python train.py --model="self-supervised image encoder" --dataset="larger renderings of crowded toy scenes" --train_examples=45211 --image_size=48 --crop_scale_min=0.2 --horizontal_flip=true --color_jitter=0.4 --cutout=0.4 --method="barlow_twins" --arch="convnext" --isotropic=true --norm="layernorm" --hidden_act="quick_gelu" --mlp_ratio=4 --inner_norm=false --patch_size=[4, 4] --conv_stem=true --layers=12 --width=160 --kernel_size=7 --projector_hidden=512 --projector_out=512 --projector_hidden_layers=2 --init="torch_default" --residual_init="none" --optimizer="muon" --muon_scale="original" --learning_rate=0.03 --momentum=0.95 --nesterov=true --orthogonalizer="newton_schulz_5" --adamw_lr_other_params=0.00097 --max_steps=6200 --batch_size=128 --epochs=17.6 --lr_schedule="cosine" --final_lr_fraction=0.01 --warmup_steps=1240 --weight_decay=0.02 --adamw_weight_decay_other_params=0
Rows from block 5 of a small self-supervised image encoder, named by matrix and row number. Rows with one number belong to one neuron. Each number is 128 + 24 x the weight over its row's rms, rounded and kept within 0 to 255. All counts start at 0. Numbers have three digits each.
After each neuron's rows are labels from the 100 images, of 14976, where the neuron reaches its highest value: "patch colour" is the nearest of a few named colours to the mean colour under the peak. Only what is clearly more common there than usual is listed. The data: larger renderings of crowded toy scenes. In brackets: how many of the 100, against the usual share in percent.
# fc1: MLP up (model.blocks.5.mlp.fc1.weight, 640x160), inputs 0-159
# fc2: MLP down (model.blocks.5.mlp.fc2.weight, 160x640, transposed), outputs 0-159

fc1.179:108130116105130134176170139181093129131120103112112148148167160115138082138118134155142136152131132151104122101104161129113125148085161091088129142105141119132106143107092158162099137078145094139105118102151077141148152122116147128166136170139131101115129139139096140123136156172144090152110113135119118167133070106143110113140131153159145144135124117122166143135148096146094104112118148134129153097130156126113093153121132131148134121142073058154160101144083118114144164089144130
fc2.179:114125119180120168115095096137121138102157122128116117136125150157163079131163115127124099149188112130156137124111182110141121134140104082106174096126118087128127158129126147150092118169126121129119128104130156135104115078125117137130116092155121117123102114156124123138125145157090127154113154083129092116117119081101120082150110096126124104065153119139135110129177111147125164110134141109148084116110146105142165103126105097126127159119135149129131135141152126110187062156126129
patch colour: grey (41 vs 20.4)

fc1.153:151123145141054170084158142134103120127113119116115113118089149126128120152141092116145096121118150149143140120105130124141161157076111106142115144157144123171120155126120148174129119100142147178118128108129151146116099131164104105159103154119132115156160130115145106098132122165196130142139123092164142134102124120147143147088077103127112147109116120122137144172125069135144117083109111130152107094132140121148072150140120114151174124137140081115126104155164113099156103091129125
fc2.153:139125112113112120115144113154158153144139127097121160138141125142164124158135096135163093098135119175142142163154144135161116126129171116164158141108142124118133114142139115149131145155123155070114124116153092118100110143107136173150155134132155133096113099171110103088124133157130151163154135164090069128055119171133126145116185136097098085143141137109143129110139159153147134091087096091122133115086153122126123090126114099142094128121122112181156130121150123112152094137134137
patch colour: brown (62 vs 32)

fc1.566:106106108125111157101130124134136170104130094093144108166158107142161129138158170130129159132109124158090128184111134105088138158094107108122137124122096103066140109144164137140138097134168146107108081140092096138167141105144155115144137145121152157102109136133116119098100105093098125103136117133090105138164126156132102145125119110122167153159103133166131159123133100120119152091131130167144122120144105158171085162184136095149136115137097130101167123161133131111160154108120100
fc2.566:125089132166138168101148132130137157137175130147127147144152090133175149122106122093146168104129143148163127149089093155134123136157126115111150104124161109126102133124139148150133117126143104173127187093095118160107159081103128160095106090133106138147109155116117096083102132169141110185093073118135137156140102111094124125107093118153183123122116149118151113111166143126115145104158120126107166125133142108114124120144109147152158142093105126170109161107125142113091144156124118
patch colour: pink (38 vs 6.4)

fc1.446:106122133119105102089148135126137132112139101123109150113164107127121156121120128125128152168154119163088126123154119101122153103145088102158124092137111143152144126097126132163101118137143091159131144108090122147094151094099151140131143129162105135106101115144100204132125080156115117177102174131110130129170078152088113111163124104124044142137144130132186133099152133144106135115138140175146149127138121143136163158106090111121108093098171138153145136132132146108125137109119142
fc2.446:179139139123129143124111152163110106172109130144121131087127157148142155106114134128164133113130139149151135157105117111125104159084145139177133119129155148096102081147115144078095160149114128145126100165151096103088142147140102152128165159112101162126117137125146124099102137133133103098126109147138139117109089092124151150130090061134128151148101153105082106146103133123102084084122112172138134147106147122164147093146131147121115140163162132180131120118090115129111101155129176
patch colour: grey (44 vs 20.4); pink (32 vs 6.4)

fc1.497:129136143119109149111131122156159139117150174045128123108135132144101153149154109092191145135103127154118133168094134119136095084118143136132107143164105142107147127143121119143103188168105133096109167111135120147128112118156117154119115101144128098122125154106147094132093111136139182162125144137102137140181131126144112117126085140157130161134114116129121134134163130114076125161095130123086129095104110123124144104102138126094143092141170108129118120207095115105134117158110130
fc2.497:108099174122083111109110138135161085079134106158133133109164119100155146124120136138111113151120167153131116106108158135101150154116152141113133148093145159128117158131106098126100177136151127139127083127132139090168107126137119113140153160160141161143132140133095118139120126105131171156109116120126123107075138172163125163074138105156149103145118102080132146153119108082109161077132115140125074114077170098102125134115145128138135108134117157064133122109133159117133126147147134
patch colour: green (25 vs 8)

fc1.35:117143154104123141122113124138120118184111148201120126085133162138094121140107106083132159096157129147108135129087128113149133065136126112134132138164131137102139147125110148187156162144112152110168125136124142120130120133135139107161130149126151129122122115147137103109165139118120146172101134151113132171154114108104130112117115110112167152147080126112196139135133121122084162056159155116108070098128129131110092085093086138111105131126132131117143101126136118147102130134164119
fc2.35:120124122107098138122135147090165155153120129154125130114177163164098133081140105112148106112183125138142139118123142118146186132108184123119090152110090149159106163109177124103118174147112099155148083134131133158143098110121141140118156144117121095129124091126059131108133133146144107114156129130105109140132147089128144120114145103125128094139131108153133110138163107153115093127097106125119128175118130104065103096090123097117125172139120142108145131135184161111136149114105151
patch colour: brown (62 vs 32)

fc1.545:169091104110109088123152143116130124083125138144083099099132137162145106116152138125152103103145134151147182116117137146126124106130095117146140122129156140125156120145120119110128145144138089125171143146124133135142111108122108156110131106145122126131127168095144130105146139083136134116132130122137127087098117082151100146121069123126128112130179145145139131181129083105134103104098124110118113110163122127167220132161150163146154139143158090109166105121098092110128152195161117
fc2.545:132138155093146090139121109135131098118148081141181091158120118109156116096152137119132109070129116214149124121114109118134125187144113109103126100129129147086092133090161044092099136143113112153116100171070112139141134113141132092144171156107151143095130130148116114158132127117132125149105157108166117115140094113142161140146126119101148156131134168150101123144122122125151140135142136147123116105124135112091130150145097120143136135077129147089126132116129149130106148158142125
patch colour: green (38 vs 8)

fc1.490:155140130148119147133117127117110095148106143126156093170113131077146157135101119153156108129134141160103140127097154098124122103078154115158150108161182151130150118100154155150144122099146149120124132074126128108110118131128107161177131110121137124110158121131114126095162152155110139125082071164154148125125107116124108140123157190138110105129146146074101130124148102096154156168117128120140107135142113093144105121123159128156148154140133118143133059134099096138074143100087146
fc2.490:135131109145064136107117115158163152108112099095133096095126098135114147112153120159129096112119167145144082160106137122091107114157114093157157074114177124116131116119148088146110146120168147181123161138119096130153142161115123128146149114156157151142124091119133140133150173136125097096123117145112104077130118140117163112140119114099076123116148103162137092172116128148121141157132091095129133145154090148139100123114147118113160175117137159140116105106121134129155145098128183
patch colour: black (31 vs 12.4)

fc1.380:098152129128168093139126108117197098133138145145149146130135141111161130089154129103123105123118113137082144109116125186090112112120131103080086089154184094128127119150097123139103125168137138132127108150152129170107121136118138092141124115148113157150132142139171124113112109141134133170090085131130129115186170162123153113126154109143142160133121122137146093129160130137107126127102108142098179120140123131092145125148114115102158121116126133077164108099168099138122072168103129
fc2.380:099129173113126149104166111129154131098167094146090153111130169101168089131127112090130145092129150122137132102126119122113133097093121154120136169141114083115172136139124123121154098163149095131105126075111116135096160155100119156152061137136134129127139149148121133119165152126117147129119134105103147177130144139107133111128110165123163133104144154156111137114181129118119124153105112104130124130126157179098160133121102178119121165115080153112091125161091119116074165139123125
patch colour: purple (28 vs 3.2); blue (26 vs 5.4)

fc1.383:178144113131128130109116103160105137104145117106135117112140113126145145154175130138155121114101141149152132149168070163083133138131116110141102109146095172131126123127141127076142140125161116087167160152186108103106120097128140141118115125133148144101162100095104142116146121136121091179151062165119129113121157125102171138100112133105085119144152126133120126088105170122124133146134149131123093168107142111086139127152102116134152135126082123136155147137148087141161069107144130
fc2.383:164114087134192126142140153081146164126136109086155124145132128128115128089112099129117144109127106210090148159130128136090120106145131115140094125130100104119128102141117129114124149117140108095128111102143136121125114107130109153109136117131157168120129133105161170158109139152108187142150186136129133133115135127098096136139133157070086121163141094129125128101135129148140085143135112117141104078155154166149128148136139084126081098102088100116134129141159136165129119170136155
patch colour: black (33 vs 12.4)

fc1.537:159196127116123122171161098089091088136144156134131163153105112135116133143147155127115156100104125152123147161103126162144108112166150150145145127127144117109131139131111129126139104138141088137121145115137173151094100121113175074138133093115138119177172101145134127103132123149131125151109113092134134154158162115141118145162142177103091089112088138133112089104131128111148147084119095135121102106137123140122119162135148107106128081114134156107135119088121093093119185111084157
fc2.537:157122169126107115122145130092129104124187140127115140068161123115180122153118138102160137187135171179120087119134113169141195123151117133106119117146115147139112162099143159121132131131113100113112156139121145157115129181092148144140147115127172153124104159079131110123118108145136103103104120131151142104126158081113156122145105121117130064124147119169112123085128102092128117135150133108121092163127118155180159123115092120112112110137108120136115142095139140139098127120105111
patch colour: brown (66 vs 32)

fc1.199:137185127165119153087111095136124117095124171144140199122111102133123129166147138168115120138114130150079076121138044100126152103075099127123090114103155122136105129151127127120097120175110137139135141167120081140133142116140113143102108112125146154119143130112129099129101100157134164123157129132138134109178133128118156104115142160126151176123135127189155127140142130134171154085110148124121157061117113116099090122108131116145143126131135123137126119122138132108141138101124131
fc2.199:150134102137075121137128092092113146083147125111105160102133108121153170121160125148137130117103151165140143139112140137110119080130120159133149125149153112091128097168127124109137131078156065099131080116123129151129112118120110110133074144105116143138122151143133162092118110167115124131166117148183181126136164104121118123134131097181083121098124131155158125123150172159152132092130115154163129138104140136149116092103135083084124153156162122146127130133118123107183113140127120
patch colour: pink (25 vs 6.4)

fc1.256:155148184137104108091131127087115148159126131124184106122090119114150143155147139132111082128150152150129136141130116154109157097139127144104137100180112146127070149108131112121153120096127088174152146112142112098099136145126089145125115104188131107119171086108124181133097164130118112104103102142125139115149099126120122128124065161126142113157127104145153124128105118101153127172184105104127162166122137120130109108135150134104116140117110156128163156096131110102088152115140139
fc2.256:147138097184131108120122107162144116135138150104148115138119109145162127094166143112113113085162127119182169121095150149077122137083134161104156144113147127129120138113139070118118121105183135125109102157094115110139132128114078114181124089111115129165144125120156174107127132112112105147138156137092117131136099102121131131144155147128146127119108122151122149100149147116145085168133101096146118161151112172135156082104092126127127087119159136070115163118095095129130148121130099
patch colour: black (42 vs 12.4)

fc1.276:116125119163117110090076147163115149114140195136199131126120127139145113151190105146143150104126112144115122122100114142133086131108176130136120123129116164116112104112158117127107139140156121101122137158121124089089098117098137140108146149127107136111158118095111116157114094123115152154145126150125129109100096167115144121138172144113132107123142081087135145108163102099119123120146146108121092102098098160105152124143124127116184135119182122099093149188144121100167148157139148
fc2.276:125111119107108107140108117130177138117165130124131122145135108068126167149121095145141181127116133144109109147152104148110125138125164138134115112145140146122139158121134094115163126137124114154125122108169127129113121091105165131152128114159135117104123152099145128094132080107169147178106105154114184158147173155126106103106132123086160120126115077091121116128130127130146128096114123136091161140134137133157141088113154103155118114105115154108165178123077157143181128203108108
patch colour: black (31 vs 12.4)

fc1.124:106158117098114150128092107114102166079117115118122149144127195108143118118138113127120081170158132155142143123170141160152122079115154109136087115121145127149123104154173141094075154166134115154127153123118116188156128098147154135125127104166118099157136147121106131135151133128159125107101131126142136121146138119178123095145119125163124072125127163113118121098117117139142122144108111093149101105157110117086143149117099153142191109099117141149104103150096148135126096098089123
fc2.124:123190143130136122132149130115170114083151099101119137162149130154109110121082117107114127180129127134111158167098157174099202122148178148114122156127142169135148110128125107132104159127111124120106135113123133098184169100171123148125118180140126136103123122156132120091119156136103155100144151125091113116089112135150128128095139114130088119136119120149140107143114080145118159118145144140139123133128130128100137104123115111168114083121127133116158076147102161113167124153096174
patch colour: green (30 vs 8)

fc1.544:146129127047103116136138145129133129136076100133165108121124142162165173156135101138162147105150105138146136138059132151154139108112147115065106140135133123124158120124127123151114128155109158159125130115141128155106148122147112130144119181155128148119136158131110107068145134161100136086137135151132124077139107137109113109119107132071112143173124131162177107135142113160128099103144127081139164115126099139141097130163103129147136134110082150145161107139124158136105100115109094
fc2.544:144088136140118101087136137139193113107153119129139127118138084124191110157112105130138136088136075139165123122142131141130072109121201091133145091113127111102157185126141126163148158143122130126124172128151130160100097080110119168152083114116099121135094137149141096107111151137086170160144164154091133128101140134125125117123133124089151101119114129137160148127128117148144147114150117088152138110086140140129135154136120149142107139141107111147152081133125124144123102095109121
patch colour: grey (46 vs 20.4)

fc1.435:175117130158178063165121144115075157124142136081114174129156154166130145173144099163112159122111117146159134111154137149118119139116141161179122146141106142127154105093073137119142136102128132095121136138086132149135106104077122134102118125115108147098133172117124102103106135130133125129081106124152133147144123141145149112156142143093132110097187130102127124155142182102168073107126090111120127146115131127122141138109120115094109164151124089135147127133099094108143147128132124
fc2.435:168095091103144085135108125180084115121140124134155142089133135109112173141173115162131159155099095100110107115105119123142111149137140109131109157142082099158071120154155111126096158131085130140130133150104132130178153161125161109148127160098141118130115133115126137129115185141155122110142135147106153121122151119135139116133091135145122106095113054121114110170174122110107128128100200150161112087160132141122138123152142129125143110150163157130123139141094151131120121137093119
patch colour: black (63 vs 12.4)

fc1.384:130077108111115158116102117160150138119129119117094140113109080112122132163124063099134137089114138149141155130133106111144125134109119125131136137166088125110132164123130120158115133050179094169132142126124126122126121121122087151130109124107183174168142127091133117167129134076103149157108105140142124134118143080138127141156163134138135127145146149109113116152142132128125159099131167143125111113134128116196164144129130121162165124129144123166095138133108068131136070154108113
fc2.384:117155098140138105105166176082125138084128142101113089180153107128139136130152089119124161111149110217135172142156141119133098137132113135115153106130128187154127137167140151100144130130148137125131134134136162095092110097110146104129154118099102121115097121095124132127111125123103114197114128126129148149095100090134125136140139081118137132118144122094164103138130073143147130108148112125125174126136079150116143098181128135146117072117115122118138120133149131143175136129118132
patch colour: grey (41 vs 20.4)

fc1.259:147132121135140168099125183140139130134147136127099143121148112133131147127064122139112158127137113157121140129128111140112094101151107106131119104123079136090134132136106117170136121150136148116133137134113114132174114125127170138169140093092095090137190161113101165140136155156133118105122155139116140138136130156130095068140123152109185114086146137099147145104113085132141144120129200156144126066128094164156123123115102128080084111111096122113124134135118120139180109131144111
fc2.259:121109106125164131133134121084154127079120100099101108123156108121099146149129135170144117143126103152119114146153151145143139134077105139101115147148168116170097131127133130165132154111122099070152149129182138122149076168137165185085137107137176131111131147101103109075121116145155133151126112116100125132165118153138148128126121144149131103106153113117136128136098100137123096117082089121131148134152173123127108152156157063136084157145121121103092139147140132156143144152129098
patch colour: grey (48 vs 20.4)

fc1.145:133116152170110126118118093133154133120151159117176154107163121124090097127131137092156150124107139163134108092086107140128085128098150117176170128156140134124158159125097116128168157120100130080108135120155121108119128131137115112123136151134110089130085129119156116130135106145167117172073142121139127123182101098108121147146153100152123128093071144108101127142177131086151147167091085116115164147118158109121098106121148121128135111136173120129188109124131133141155097115120116
fc2.145:135096126171093129139126126132163132086127147168112164109148153145068103099127149141134148121099154122131137088121125145131180139149122117091119141087148108160121161149130143156106129154166161107135094108134110133108126116120138108140155121108178132123128128103111135112116193146108118118114099094139086136115119126119133124151131132136127061077123083104127142153108128058144141111131122081121123120102188130144129113095112122097147152116120158096141150131172135125101163161137094
patch colour: black (46 vs 12.4)

fc1.341:136123159167136091125098149099137103083130173102138142134128123139118101104108142101144091102157128151114116130085148130082139137130123075157116110110120141089155135120145140131137087179118143112165134089110155118123132104107145120115126167123127142118162126130153080140139201106116149126121143157154122139112164110143144105129072157119113131135089172109170102142145186134134140145109127119164173149126110119092103164109128150128122090155118135106117112169140140109114136083098155
fc2.341:132098143131116139148129096131157098139119124146111152077150127110149120095136127099142114123123161098111114131151128094134133148159120107129115136128109085111136128148182119155147133169149099118093137128108127131141160096138129105182115138110170120132088126165139142131144116167127158112141172056147120143138105147126142081119167111107114131118111117164136125126131165148138151106108114169125095108173095096102165098146109157102139144158104131076182162145133135088119111081107173
patch colour: pink (28 vs 6.4)

fc1.39:154153083142144120126151107110123148085171135127103130098112111157103108179145151108069148141135160142110112133165145117122102103171134120115153150145109163089087116123113115140115130148081126135126123156166161115149116113143121089113139131111127137125138147108144130140137101114126128110126122125171120166176158120118169111114130099105129138148142172135141109170085110094139136125131158118157196104120118121101077103145127119160105093150139113079146101095180120103110139114175130
fc2.39:125093143147085149127131114130134139152134105147102161086119120147169141130122136118140113072117114138138111077131145133139152110119151160082135119096090118131133119141152144153112103148117109132082099087103121135130111085087090183134121124086130105112156177116152127137134133087114140116143141082114152103118105136099101148159132140130140108166105131166131139179131159105155104119139164121155103078125121161124130123134142172091120166188160150134099092119160133087130131140113121
patch colour: brown (60 vs 32)

fc1.468:137126114111159149123149133119104155129141157151118168129108092130193188147137096103124109136121167155134119130145100123125115136131151091108120126105094085098126146086116097169135118118104163091093125151137146107114138146143118097120131124073124122140143124127135149153093134165140135108116141121149120092129116112147140116130090145166119132151166133169116145114128105136129129153141165085093119079155129188111155137146099157125093126149116138107128074138076134198112100143154114
fc2.468:096144156152110122127164111132149133124088107098076124149144136138142136131109120120129129087090151179117134107152150126126137116115110121155182147114141150142150139143100156116098151120148141077098160117154150101101127169115113130167156155136112122187141051103160078144132100155138163134155129126105115134139131161117112106149163124137114102138063129127166155112116132070107137107087115162096114160111101105152150136108120132124151136127152103125129155110134125110114119127087095
patch colour: pink (29 vs 6.4)

fc1.531:153123063097068145101135148121071123168155124118116144086113199161137171154146101110144100155151152138118117146134110114159122140090151124168127123118110101111145147147121172130128144132118176127131099106146130145128113140094160146122097112133127097176127135130175114118114121120148135137114144107123131163091106152127137125125099143105160133107162126118147149157119178098101156086145127131121147082100085131140087156133079122147120085151137142114134117147150138112123126107127094
fc2.531:133099124143110116119137096132147105131128106164130144123130156158139120143096152156132107143104103145111147125114134152126148107125142132134099136100126089165110090132137198153080158114122186102102171091114143133126091158158108167119080123105107127139152170151134124103131150105103139182134120117143096140119085106074104137175120139089167127117140159124159119131130155146128125099118137123121156109122144155128088107106103160159076107161087143148135170122145120121153149161111110
patch colour: black (57 vs 12.4)

fc1.496:107117121104121165076124114152081155173142137131143071131122106124128092117126125132158145090127107163163140153121112113142153121125174110113176115141145101086106133143155110068153078134104099142126148134140084112114088136171125165134107108129116116116103157078137134144115084107168135120147147150138096136140074114151109150148124156147101131136159122164102170124155084125124140075124154134173111122157115102156140116125143144156134113129143126146109156138147121169122152127122121
fc2.496:127109104163119139106139124083142122081185131177115134131135112118101132103092103134117134093113119129096145161091142138129136088122122158101138132118129145123117147134121106141136130128146091128158136157131085107117157125122093123128088144118134109104141130139110110107081102124171125114127144138138114148123120101135130176133152097119091174115096170134117100176112095180161147124158132121117136159161187133117156073091130161133140112126118186125124180140146138158108143139186147
patch colour: black (30 vs 12.4)

fc1.470:133146122097138080167140136133140123118125131146121107105134105121130074145111114075117120138106165158136145150103129126115137092129147169125131104120136130136117107120160100173106126065113134103149142126094136099173135133132111124132102190166128100129057130123109090147111142186078103157104085158141110111113125094136101122122133169120132119119122158133153187112141128137143142116140123132128137124153164151128128159144170116139140127129143125146132126106158081081193146135152130
fc2.470:141099158071156134125121108106114134146117144074118104118138096099103098167133112079119109126149121118115133125135150142120125139163144153121097115140133120112128182133137105154084091137161104127082091117114118146144085089125130153159127098146137098125168152091138093162098152156101113134162162124145134128144101140118147109148105096151107151140186114156115152160127105096184152111123107163125136124129123100119120106145164116138175128110180169170135123111125108150135120114128089
patch colour: brown (60 vs 32)

fc1.424:125108131136128123118156093100114162122106129100135085112124146131135133123139078144156089146071174146144115132134114130129145165107108076117087111100136101128197125135134144134163119127113116113192109116193127144152102132111114094141093132123153154072121107144128144082137152147144124122189136118091126122169092108139091145140146101124117121096158109143178124159121126178109095169163125124126120161135126128152144157110136151158093132099154144120116124119136107122133116136127116
fc2.424:140124151114174089120150162135157119127117128112117153116127136157167167128124101159090117084084111109136159088111089105104102126162149130185091134133144121133111122102132138123134107101101114120140149135117084129154058098103129129133128154092162176099157134143101114088112123144156143186169120127126133100125145127125099124165142104167108122126150164125141108123140131188156128135128116119146109159149114125151084152149139119156167106168126110145120128091155151115110119084125135
patch colour: black (31 vs 12.4)

fc1.472:115099117151196121110128107137152131132110154117167122119122128131168128105154114138089119139152117096128142143113107065106120111115116144128172086138100098143150106147126118122137143114124090150141122146142161177219144226052126084117118137103134109105130120127108095139127109135113124132099135132133077123118177144121103159154138119183097118137099124123088113127118130126119134130147146144170149135143139120127111129112127128126147118144136142132139129132114166130115136119111160
fc2.472:134117141098115132138166132111131143109136136136121096099120140120123139124119077152153096140158139242128108131141131164124128103135097136139118114108132081122126145144145122092127133131111132144119099153167153105104129153123130130150254138152135138110119096139123112151123103143133117141146109138135031114121113150165138129125141120127111132143141126125112134118129142125142119126148120137106125121117115109126119130102130108164137131032136122101142148129153140136104114122137129
patch colour: brown (60 vs 32)

fc1.391:127088135126148111113139111123126108125138089115113169165123181105129102163181125109106142141156131150113112120134136150121108132156116132073114126159080115150093130138144092127160157148105182111126161090183139119121147125116114171105132172133087104128129153138110157116099160122158117122123094153119099129154102113107130135101100142088202142105135085130115114163080133134136108129087109140119174172155115132124095104133147111132143127129146117130109097162159150151102125137142126
fc2.391:141100121120127150146127113110130125138122146149138149137126123117147116160105154069095161116141126139148124107075174181094105127083154110107136121125111068109138163126156157092114152129140165129125132106100113125082128143127092131097153157154167136169139154124151144117141090117149121111160148134116138154134130068151096120111129105095120153129120143144092138149110094131136124144109123163124130112151136122067099122124118191055168124139103117080145090132139115138123108153128121
patch colour: grey (49 vs 20.4)

fc1.97:128130189136134117166131081094135132093091096123135167133130134102108184139131094147171135129111115152066082119139128130105136177150101088112128118133131127134122099140128119164127129133129126141128124179114139152134108117119155126096143159163152106119151110153141143088156083124110142140109140110148134110128107118116096120125091147136027137113193100123165125150104121110108131123136123132127130168139126128123138085131077149150158147129143130120107123149178160124139150124119123
fc2.97:124131160133122143087089144135155144154168138142129112155107100116194101087138142119135114130134123116135126161136063119080135125192133083196168179115122094104134080163105107089159135141120133128141102105102128102089160120134103122147102134097112126161162133181152158144122082120126118097095120129142120111110108147105117152133135126118146134121148135119147135118112093153113129113143122154124133144094101104137160141136125154116129117165111168147155105121148105125129109080109136
patch colour: pink (29 vs 6.4)

fc1.596:132150075120100088202094161106080127141111172137116148124129087158101146134099127134140160152105124147107127111154112172112109094114115159139111117123135151120130123114121138122160106109146091115140142108108120150107091099068131042130142165155116132129137153174104125161133088113145121154140143180102162114108149109136136102161088130161136105113160128136144100133116143094074128144137143161128131140174131116138108122127145126150122153117133132124141132136148161142091103136129139
fc2.596:097104096147142127088145122167128084117106115161172123138115138131141118147139144076144155113084144059094112103105099107143112109169160181153133102124120117111158123115164121119142147152177108161119127124121149131144146103126160116159094170111138122127133126162149153153142083158095129132099143138146112125135100148112127151087079130096101126145112156154146135081154124134083098141132106145129169162134111141101128098093095086160128153137122136164145118140111132154130136148149146
patch colour: black (38 vs 12.4)

fc1.210:163154154141126105127133151128123117120122156093123099186156128125146136145127118153110128097120169153087136168080108117114090102151119115100144132118090134089090129163122111106151103167114167119158113133142103112133107109138162126126148120132128152140150130167123124127120125147107122150146091192114110123156120155126129149097099123124168138166195126153156095137098107149159125117166120098129100206135102130121089091130168116146125123133116089105112092118093136142099120102124130
fc2.210:168149147177115194171143082148124136121141140110125173098109094098167134099156142150128142109127148123112102126125112097114122133138153154115114116139092151076132110112157166123129094111081125156105143150105118134127134111132068130134184130090162137125103167142156133127128131111133126104100091105111112090126123136121168132147109115101133141140134166138136176163100158154077147140168101114147144118135109154115142127092108172155139115092130144169122100151135147136110105108111110
patch colour: grey (47 vs 20.4)

fc1.354:109109110152134162093110105121127141082140111148134117111085146135111153153138149124134121132130109148111118095135115148131094105153168128180105148134120151144147107108196137113138145111109124174166115128103138126121140141147056133065142113099101133122142124181128135124147113098092122118142113152139092128100109109157129118159153144140180151130118143129094080091157132167150139130103178152147122175131100129113108100158114118107153176111109122091141117130116139160076148130137121
fc2.354:127137211158177156148160121154119133140125154103095118132112136133085175094067127132121138107120115122143139136134127074130109096128100133125098114147127136143077097099141185095150107103143090151142196150087090126115121085126131165130135128094130132112181118157131163107144150121149137156170117112116134118114154088121118109121129107145136120142122151119147108166121119141146131104133113133098156110139115146151116117127096126073116138143105134148101135107122119094141106111143174
patch colour: grey (41 vs 20.4)

fc1.351:112121155114088146118112149087096131152089135152095131138099130098149105136162117082064126134088126139096126208177114108116128133128118143097148155164159117078127142152105107148138134176153124144133099110162128117118142122151120138114121142113139161149151181094158134108138096134154095145110123133151122120155163095128135127104106142111155152119169134182128115118130103171108138105143129131119127074110125130149155108128109149119113130129129098144122165122086113096106101124131182
fc2.351:102094120112102108131167139143123128108130153127118138119127138118160106124161164121155081147166102130169132106144136140142125102115119120110160130110091080106106223138116161120140122124122108147137103120123126135117123127089070135113171136126093130116108187127158079171148129141104104144137142144150120121118138122142127145105127132061093110128136141149076125099134131122140166154151146107144127110110128170101153087125096149126080095115155100110124172158171127150140126130131122
patch colour: brown (61 vs 32)

fc1.46:129110135110124126153148124171126132089114092110131095152083102079131110150155076132158102144173141148125127113122072142128110136137117120146158131149097128167144155150136088123113089099163159140142147158108134164099125103119104159105109134145151136083148126093112121168107106109094140108157131115153110141129134136138065119152132130142109129113122102148109136128137132175155136146118094117120124145136136134135156155120121129155206131135103111156104192129118075093131152108112167
fc2.46:092108130139134084144146143131109128092100126115134105152090128119136118126097136113160102136150123119102117142136120114157105127103117151129153109129157106124084142129117167131119132112147126115099137187126139120182167080117180094182125118111128165097100125105095135107125101107142124144108173091102150162127103145138126147116144091112093135081120116117125142136147127132118106143159122122127158128135118136128069150117168128169152096093144168090099173108119167160114087124145187
patch colour: green (48 vs 8)